{
  "train_examples": 195000,
  "fused_qkv": false,
  "patch_size": [4, 4],
  "am_softmax_scale": 16,
  "steps": 5600,
  "adamw_weight_decay_other_params": 0.01
}
Rows from block 3, named by matrix and row number. Each number is 500 + 25 x the weight over its row's rms, rounded and kept within 0 to 999. All counts start at 0. Numbers have three digits each.
# convs2: project pointwise conv (model.blocks.3.convs.2.weight, 96x384x1x1), inputs 0-95
convs2.6:500491511503513538499490524489535489493501496504488588504469481460528530472508473450491492545432502481472514503528521487502515533487512498516491486502503513505475501496530486467471501514520478466511515502497474478566496472505506488524520542475509535486510468463474482512501472483513506482
convs2.7:498498462484521506512493541509531498500508495498508502538505483489501532537494513468480494512461505487561503505509589526513481516500506522496509491498517527505505466492497451544501536516507441497496495476500549494523495506498504474469496514477519460516524515511538481556495481512516502505
convs2.8:513477509529499487522503502504450481539496502485499495500516507510477506484486505537512499514488499492489590491530518517479478495498487507491473472512502501554523520514543536473468511507443505481439442516554453507532491501474507553473534538484533475498467536526502518441502514470476512501
convs2.9:504529479554507534506514515507445494551507500498511483578509516516491481484521477538521481480468487503501500489521482487486542486493498532493526487478517512532464449552526471495511521479478466504505516496497509517582504514497493554531496510501550516515481515518506509490514473506529478501
convs2.10:513524459533519533518503433474462522436496491532484487504516495443528472483509525472500493486520484514440539485474569500481510503500490524462495510500496499562530509472500509513539475508520505535486486505510454501518487500515517506475521486497507426521507518499527507486486493492467492502
convs2.11:505488530454512521508503500505546495499487531513495453502521516504488495487504508487529485449545475500481477498491469471484469500491506499483465488491487510533535483491502480519539508476474527481531508515478489492389486536499547451562530498482526453483481502459514498473489502494510499507
convs2.12:465494507468496494478553474500520511482490502486488438527507501501500493465495485491528496525476497510531541506510527518486464493515488494529474506501495517500487547529552524495530516506490498530517516489553544549487509517540481521513492525494514497533533541514469507508486458462501511517
convs2.13:504477518470473478497486477502468487504499495490517523507495518569521489529520519546512487525514479496511493484488482499508464498500480485520517495500500484535532513539490468465517486549545515510491479472450536516486525484460482497508476470502471489512499486537509453460513471482539503514
convs2.14:488492461548470516493483502522495545528515518516488487489496505487520507517477517506503495506517491505498523497500490505496487492509495498519502490481503511454429520507498457542514506484462556485472487497491479505484496509488521497494488524484479517543525501487490535510514484501499506512
convs2.15:487511474439539574524497513498480554450482499490496538505503485547484475480487501485494507471523489499496543463568507512518499493494518502488475508483502500515512494474524533426504500510455467525491497509476483483503491528526518511493509486500509532475502488495508490513458509497519481500
convs2.16:534483554467511521508532508512518475472503501492505492457509529500505512491531500522536505484484505499493513501542522506509487481489510468493476506506495508539515439509475461536526511527542510496527503489460484486437500491508491436455462509474515521494470508531481500514481545467505502510
convs2.17:499505544484485467527464497510497525521495500479499531502490475521496482469481490462507498516459521491532464487490466518479494512501501499473524477509500489475490497511500537505551550488474515500481475498517453500471507532480525499478510499503510471489502473544494503427503501551496492486
convs2.18:493498469493524467462557473503531481516492504509486560506519536506487476469518485511473530465517523506535487473450475571501481491517480528494495509518512494483532537519489504500530536417475563516510481491525462507509495518493570476463473508506548460498516498534511505448480456510485494503
convs2.19:498506449491451500514496523520539517550516518527502515456481489535512479505521523466476471495490493506532493517483479487517503495508582529498492497485498490527509529518541466555485484523532522518518443497514500519475495453486517475469498514501512515510487504495483496537525530535487493494
convs2.20:510530536504488520516470511501453486487502481491491469503488481518503547475500544476488508475472516517533511490528530492505517498491487483506494492503504489442538521512516515451527538522506476521475481510501506498483508582500514534527506521507514524487547491458501463502485442536458501519
convs2.21:520493427544503531525494478502546495479499503531481467511497486467497516507490496538490505470491487494520474503525473524521503525494501507497523522479491515507554454483513484453512496518503548474526461524489448472471524524515549507549535468488493473500524486497536493516510479561509519516
convs2.22:503502455453527473503495526489514491532481485485493452523505511512501513509486496481502485499491497495513519476492482495504533491524484521477495508515489508540515464491543475456509481474496494523474524492522441512476476491494497512557497511489486483513513506466487487452510531534476489487
convs2.23:480495515526507492493449521504500498524499524512503511481483519537501486515490521499487493556482509489516476487486497476500483513510495518548497468512510495491485539556491451483494520501508455487541500506523555490564478469505524506499494486494492490482488458492466474431478485505511502499
convs2.24:518477534531480460481485547514519513553499513499502511498518495502493512493482501516498481499535503495553514503520494469506508511498498511516542481511504495509570531496489560525449528516495510469492525516498521486555485517514494522529502541509513513464508492500484443535497522492533492462
convs2.25:525506481499460509490510501517501534529502480482511535516492496461486480499487460481495513560487514506479468496509524505509536519504487501494481511490495499533406488518497548506511469496482492546525534523486520526587496510520477550462540478492488497514488487480512471546482432475495510519
convs2.26:481481490525488515499499466499491495517499502481518462471484532506491496496491504531486499497497488507453535528519526507504517481485498507492506499528502494481518464497528511449516531506459499489505539498487464516558490542498530517474512495535492482520520473521550555512486545502494507485
convs2.27:564506517490523546499498491492489523474510519494491535460509525506503525491479507481463497464490489493506558490482520476486533501503499472489486505517507492466522542517480517458524520528455462498511477485546470460507491514485524472482466537475497488509505479491573477528497522490497493497
convs2.28:512476463456527494480518502500474478520500519470518536533506480564517492490514509510436506540496503505488487489499516451509510510487504498490490497509489497492509504541511526487470529507472510501506504480526475470534494516510490518540467523496453466496492487526448558491505501541481494489
convs2.29:530483510509450483502499512499475484481478519479526455524514464519502479485517547527461520496504476494453529513491481491493506506491497495504525493506501492534495474496491464478506540505536485463503566479508513488469504479453470496506469493507479506501512459529500511475520503496470505526
convs2.30:467500505523511504505467474500519500490498501514500518526465499501511518479531485510462507531492495506510469526488541469517501527493501498511527508495509509477478520451485497559492467505505459483507518473484526502482511474465482446483506520481502529486464493458455439509473505536459511493
convs2.31:480514461422499510491528530486503536501478512491499507500500465524504483484523465523497497494502469494467481496510496487515523481506458501465496504470510507513476494504461477524503518482537511491471578486490511494485475492505503502503477510480544510485472500488491485452537486489491495487
convs2.32:521536524504538472502534461507507488495503515470498458525516489513496489525505504472490503462480517507499481492470517492518508491512453521486524484492501514530455433521467509486490514466513497524527518515473568490501495502489480556504514490519496483492474517532488492475505470512500488504
convs2.33:442496483542556501471557491490466478482498494473489509517494505442497503482498487457522514539485530493533503458516448462513465497500486491492483508482506494424555568550463519496496512453519469487435489499438513516432482483502522494503510436495552539492499528492465479458481507515517491487
convs2.34:448487552520522507483466494498528508500510505496501472549480506467497487491533521493481511476505520503495520562553492531529476487487498495518475513508508522504475420495507509473504456502452445500488481495501525491443482506499515507511548474511510508494461499478533433516503497505506483503
convs2.35:474473497408518448495531514501525491489513513501500481480504505500521517491473494532503518515514503498555486497508510457502529520503498494472482498496524512532544489509486481509497544539490510519495518477531535505417472447462496535497476522498509467496495500529506541507485539495474502513
convs2.36:478510548481456503521482520517465557506508499500501508478504480552522516499541497511493503509501500518464486499467530498475471492490533492490484521509501517415516551497526530490462517557429511491443466487551432517454521475508460516485488480490532470497516475457443505488482502523478499498
convs2.37:425483528502540456481523489499506525468495501509502467504498509590508493463472531515545495495521495513478484514515528481479489486514473499490491494519493488474543537494517541565523507481473515511509485514505498526500468493493498571489466501523518512544510509474493525409495488515518494474
convs2.38:472481526469452504516464526513500467501504476504507491484492487530507509503514484527490509518523503484476478512491523452491493503505491511493522513495483526538482512482506508484492525538515462484452494512512525484499513477516474488511527497451478510500512488502481487468506512500497491493
convs2.39:527457503566469486480544479494524442508489497474521517489506463521493551488513498472500480520495495504454491494499499421494513519501542512492500485493492510490438458497474484527506490483481494500488492491482502490576483447472447509488472502499491559503505492499467520512534483498489489477
convs2.40:492486481490490531478475550486502526496501484485510477505485460521504514525504528485517492522489510494444522485472519502469477502500469512504476474490486513522436539501511570499508464493449529479542490493499504537503493496521495501469488506473493479482516500516449473433494517482479497506
convs2.41:485540510507446502516512515509504519539510499485501528516470514496476507512495469522512504537536486512453429504487526504538528501496442504510528482505478510530504481489451445504491498520514494522510479526482537479494489486486509520512514500544518511498498504513481464461511490519488495483
convs2.42:493499484475495517490496490499508518487506497471494456438477495537502501485509510447471492469520486471526502495542497465499498451500529483483503502504501473482471508528483505563509486511552473476479510489453550488457484503505530427510468494482485513468518487485473498512505510474507504500
convs2.43:517465550505486530515500511486516462482500490516498490466504476455508477513488510509454497498457490486501485497508526442516517511488516509479518498517501524481502459499515505527506555528496496507477478479488505478470523443456506473522500470470511489515458496495492530484500514595505514494
convs2.44:493479459549509488484503457504473529477519517499526448511470440492479518501519500471458521488485517513502503493495459502497509487492540518472492509487505524485507479477518499484461519497468505493546512492497531522452515457529531535519487449491499533502501532489531471530521472506509509503
convs2.45:463481516513490522493511499474537520498503492500503419521481525497520524518509468509506485483515526484473536506492508535473458515493511491493488491497492486528397457486520519520501465530511486484492519514484519511500511561546536506504512500502527495516495496526515503512473513480494490491
convs2.46:484488465530460497489508490503525494516506503495475489509479487477504544500478471489528512477470512486552457498525470518499503524501515540532493474494506479439501454484510513486513510474508495491481473509443492503542443517518512513468478490518475541487491492480467479549504457499492508505
convs2.47:452493532508465487495472512485546504515490507497498465471474487450474506466538517572482496500458493521520492505563497504497484481493515507514469481505489478447540518524516479491501503490463450461524536495488491504471493490491526497493516499503501526505515531544466495533488432503506498500
convs2.48:506506495536517529497478467505507488528526493487503449506474486507515510500516498510557498502476504507469538516498513486513510463499507469488471496524522491500544479443473540469532519522490496477503474524530473507464500471502499511515526506541529503544494526482545523553496530496465487499
convs2.49:504524488504462488513519511491461504477483508539502512500522492509506514489513556471491509485484487494475472509465502483504510498497467490497540511493510480429482553495508495495495518464538489495510518498471465480551496459489486520503527508488526503471507488504515519504501493441493493506
convs2.50:521477516506511532517479532501482459507502498484514587501493473481502496516496504417473501479544522503512497518476464498491491509500499513515469483467500499572536504509502518525517502490499501484474511490513500493506505437482507495467510480483505530493511457459480455501502493481474503480
convs2.51:550474559481512528514513522486483503489533489492511480495456498503491531497519484515503491489527556496504465528505477514494512506483518486481509522507504498537528486511477491515501519558510486462543438480521517517486511531530503484515507471454478487473543470511497473494517476485493480487
convs2.52:491464476519529509491503518493526447508495521513505528504472533553506508506484491535461509507522510483525490487529480490530485497500491500519497483512491508501533522490507481559511522506494502474502487479525518510574494446472493516493476507496531516496501476503521483459489495481501496507
convs2.53:528515494476504486514507576489510453506520512509501511497482495487518473505491487525467503512485532493516445489520554547529496529494534526547543484505508509473542526479498530526464487474544498491468438499453513488541506483500481468520504506513474479505486520485483498464508479509490504493
convs2.54:514496455517469524488436553504470477481513519461494560523471487497525500499494489506492459524523489507541509534516465480530524488496490509477509494495483498523510457457477560486471473488447501503464473471520458504522527512494481504523498517472528511502484502470537513501493502483535503475
convs2.55:492519474539504460486517452488478513543506488525471418501499511553521489503489488506480500509477509488515559497468489508523495474499478518519523499497494506483470489534494520478495494488460438493497512520495451476545474482539504534506524546504510543511506539487507563459488492495490495491
convs2.56:511512475518480483505490475503403517515502498509503477531462503481481461526512517514485524498479505503520449466464506485486508503495479497480501506456506502489473468493499521483523512422462470502448525496484509494523505474511470553563457497504502496494519492503484513487519452461532519486
convs2.57:484513502534473511487478454484525517474504509485508548462519522525497502547536470496459488453518499510532451498464449547501522514507509504496458501498483498558516510522526474511485515463510508515542486512476515514487500513493498488516479486526515501509496488450518476481487506489525497511
convs2.58:483518573513502480504498485501469547486513495489516511465490517539509526444501471494482515506507470499469539522512520475478464494498499511492485480474502493473433479505518458475455542552521526502471516497495539492477468473470547522512513479527519460462510463499493479475526557525484486508
convs2.59:551488506486495481512496520496490500435489510503497512484505488517485520489464569504489481486479500511539471458459487505496530513516507537505499500488510510452530525488561552537543490528532524503478503479536519511487486486509502503490480568456528529454490492499512543516489477520493503514
convs2.60:533515533513523530521485515501491454518516493506497495507499490526494488500537483490501503513514473507465452526504460494517488468482502466504470491524517503516534513476463514464509506529551448527560516511496557482498506528485498510487486511513486518490516534503482536473525434523512523490
convs2.61:442501466454460512527534483521509478489520486475502524508478480524514483508506527495468511530473522515526470470481554464495457508490521484486492485519487488527505521498498480500487511508491524515492478507511529512519507455505489453480483485483500534530483506514506492509496537451489503460
convs2.62:458513520497498498481526532497494503523505497511514478488513509496503470505482481496508487490491531499487482533491468537514544492498462475512502496507502493488520495490485448563487507490463510507472490501534502503468508451476476488519492499536537471521498527502516546447495538558448498516
convs2.63:474536510441487539518471504502527507482490486486503520483544522514497483500504501446518475486499506510501490487526469512510508494505536517495504516479518492479523460498498501532519519482505556550568498506493513526528501530485495561504492482513449458477516526537493465496480494493508502506
convs2.64:524468551500528495482523468499495496455498480498498552498493489492493531524509491522506483507495492500490435501479499540496503508483487503481454487500497505455502485495523532493509494581544520491447463485485508495525493503495472541525563479469494540508481533550479510533503449520472504523
convs2.65:502478482480496551522515503503497535507518497492502490445492488516481513518504520496540509518518481505490547479499453551496507487498515480513514477494499492494500486502457533473526476510508533523513493484516477525453509493521515431463512499507499517492480501476490517515506477469471496480
convs2.66:559544546527570488523507493493530445514496486495514491535510504475503490506459508505502506528479487501518523506485476513510499516489486507501462512500492497466547492498485512471481525504535523542509454515509477526501490474488496529486491493523464470529499516511518500518508460535489507522
convs2.67:487518494462465459502509559492507500502476516488486520531506471514513466529478489514520496509485520500467499476480473499496478506505500486489515521502495492555491470506524518486532505469478496528510507497473429493484491520508490488457477537487519461485479477533481522479500499504477506491
convs2.68:489525501529464489512497486511524522514509513512492483480503509515518485479488486491523500491519492487498493537521430481513547493507477504511521502480509499544533508525481470481523466481497458517513541509477461483484506525519498518475494486496522508500510499453522515508483457491483503518
convs2.69:477512540475502515513531499501471507505498509486497505518518481455491475502468500553476523520520484491523491436491468490484528510502508473488511489492509513492500448508439510441489507538484488513525475497519501479522496531503508488500511528492485510460512508562470484506502527525444509500
convs2.70:500475513524488492521472546505551482469495493515486531493533475516536493506493506460456487430498495526506537511511525466503481505493492500488501499500498496487478500485482539535482508454515504479487483482534502480495475446497529440439472532438491481511478507517507479504481514481480502509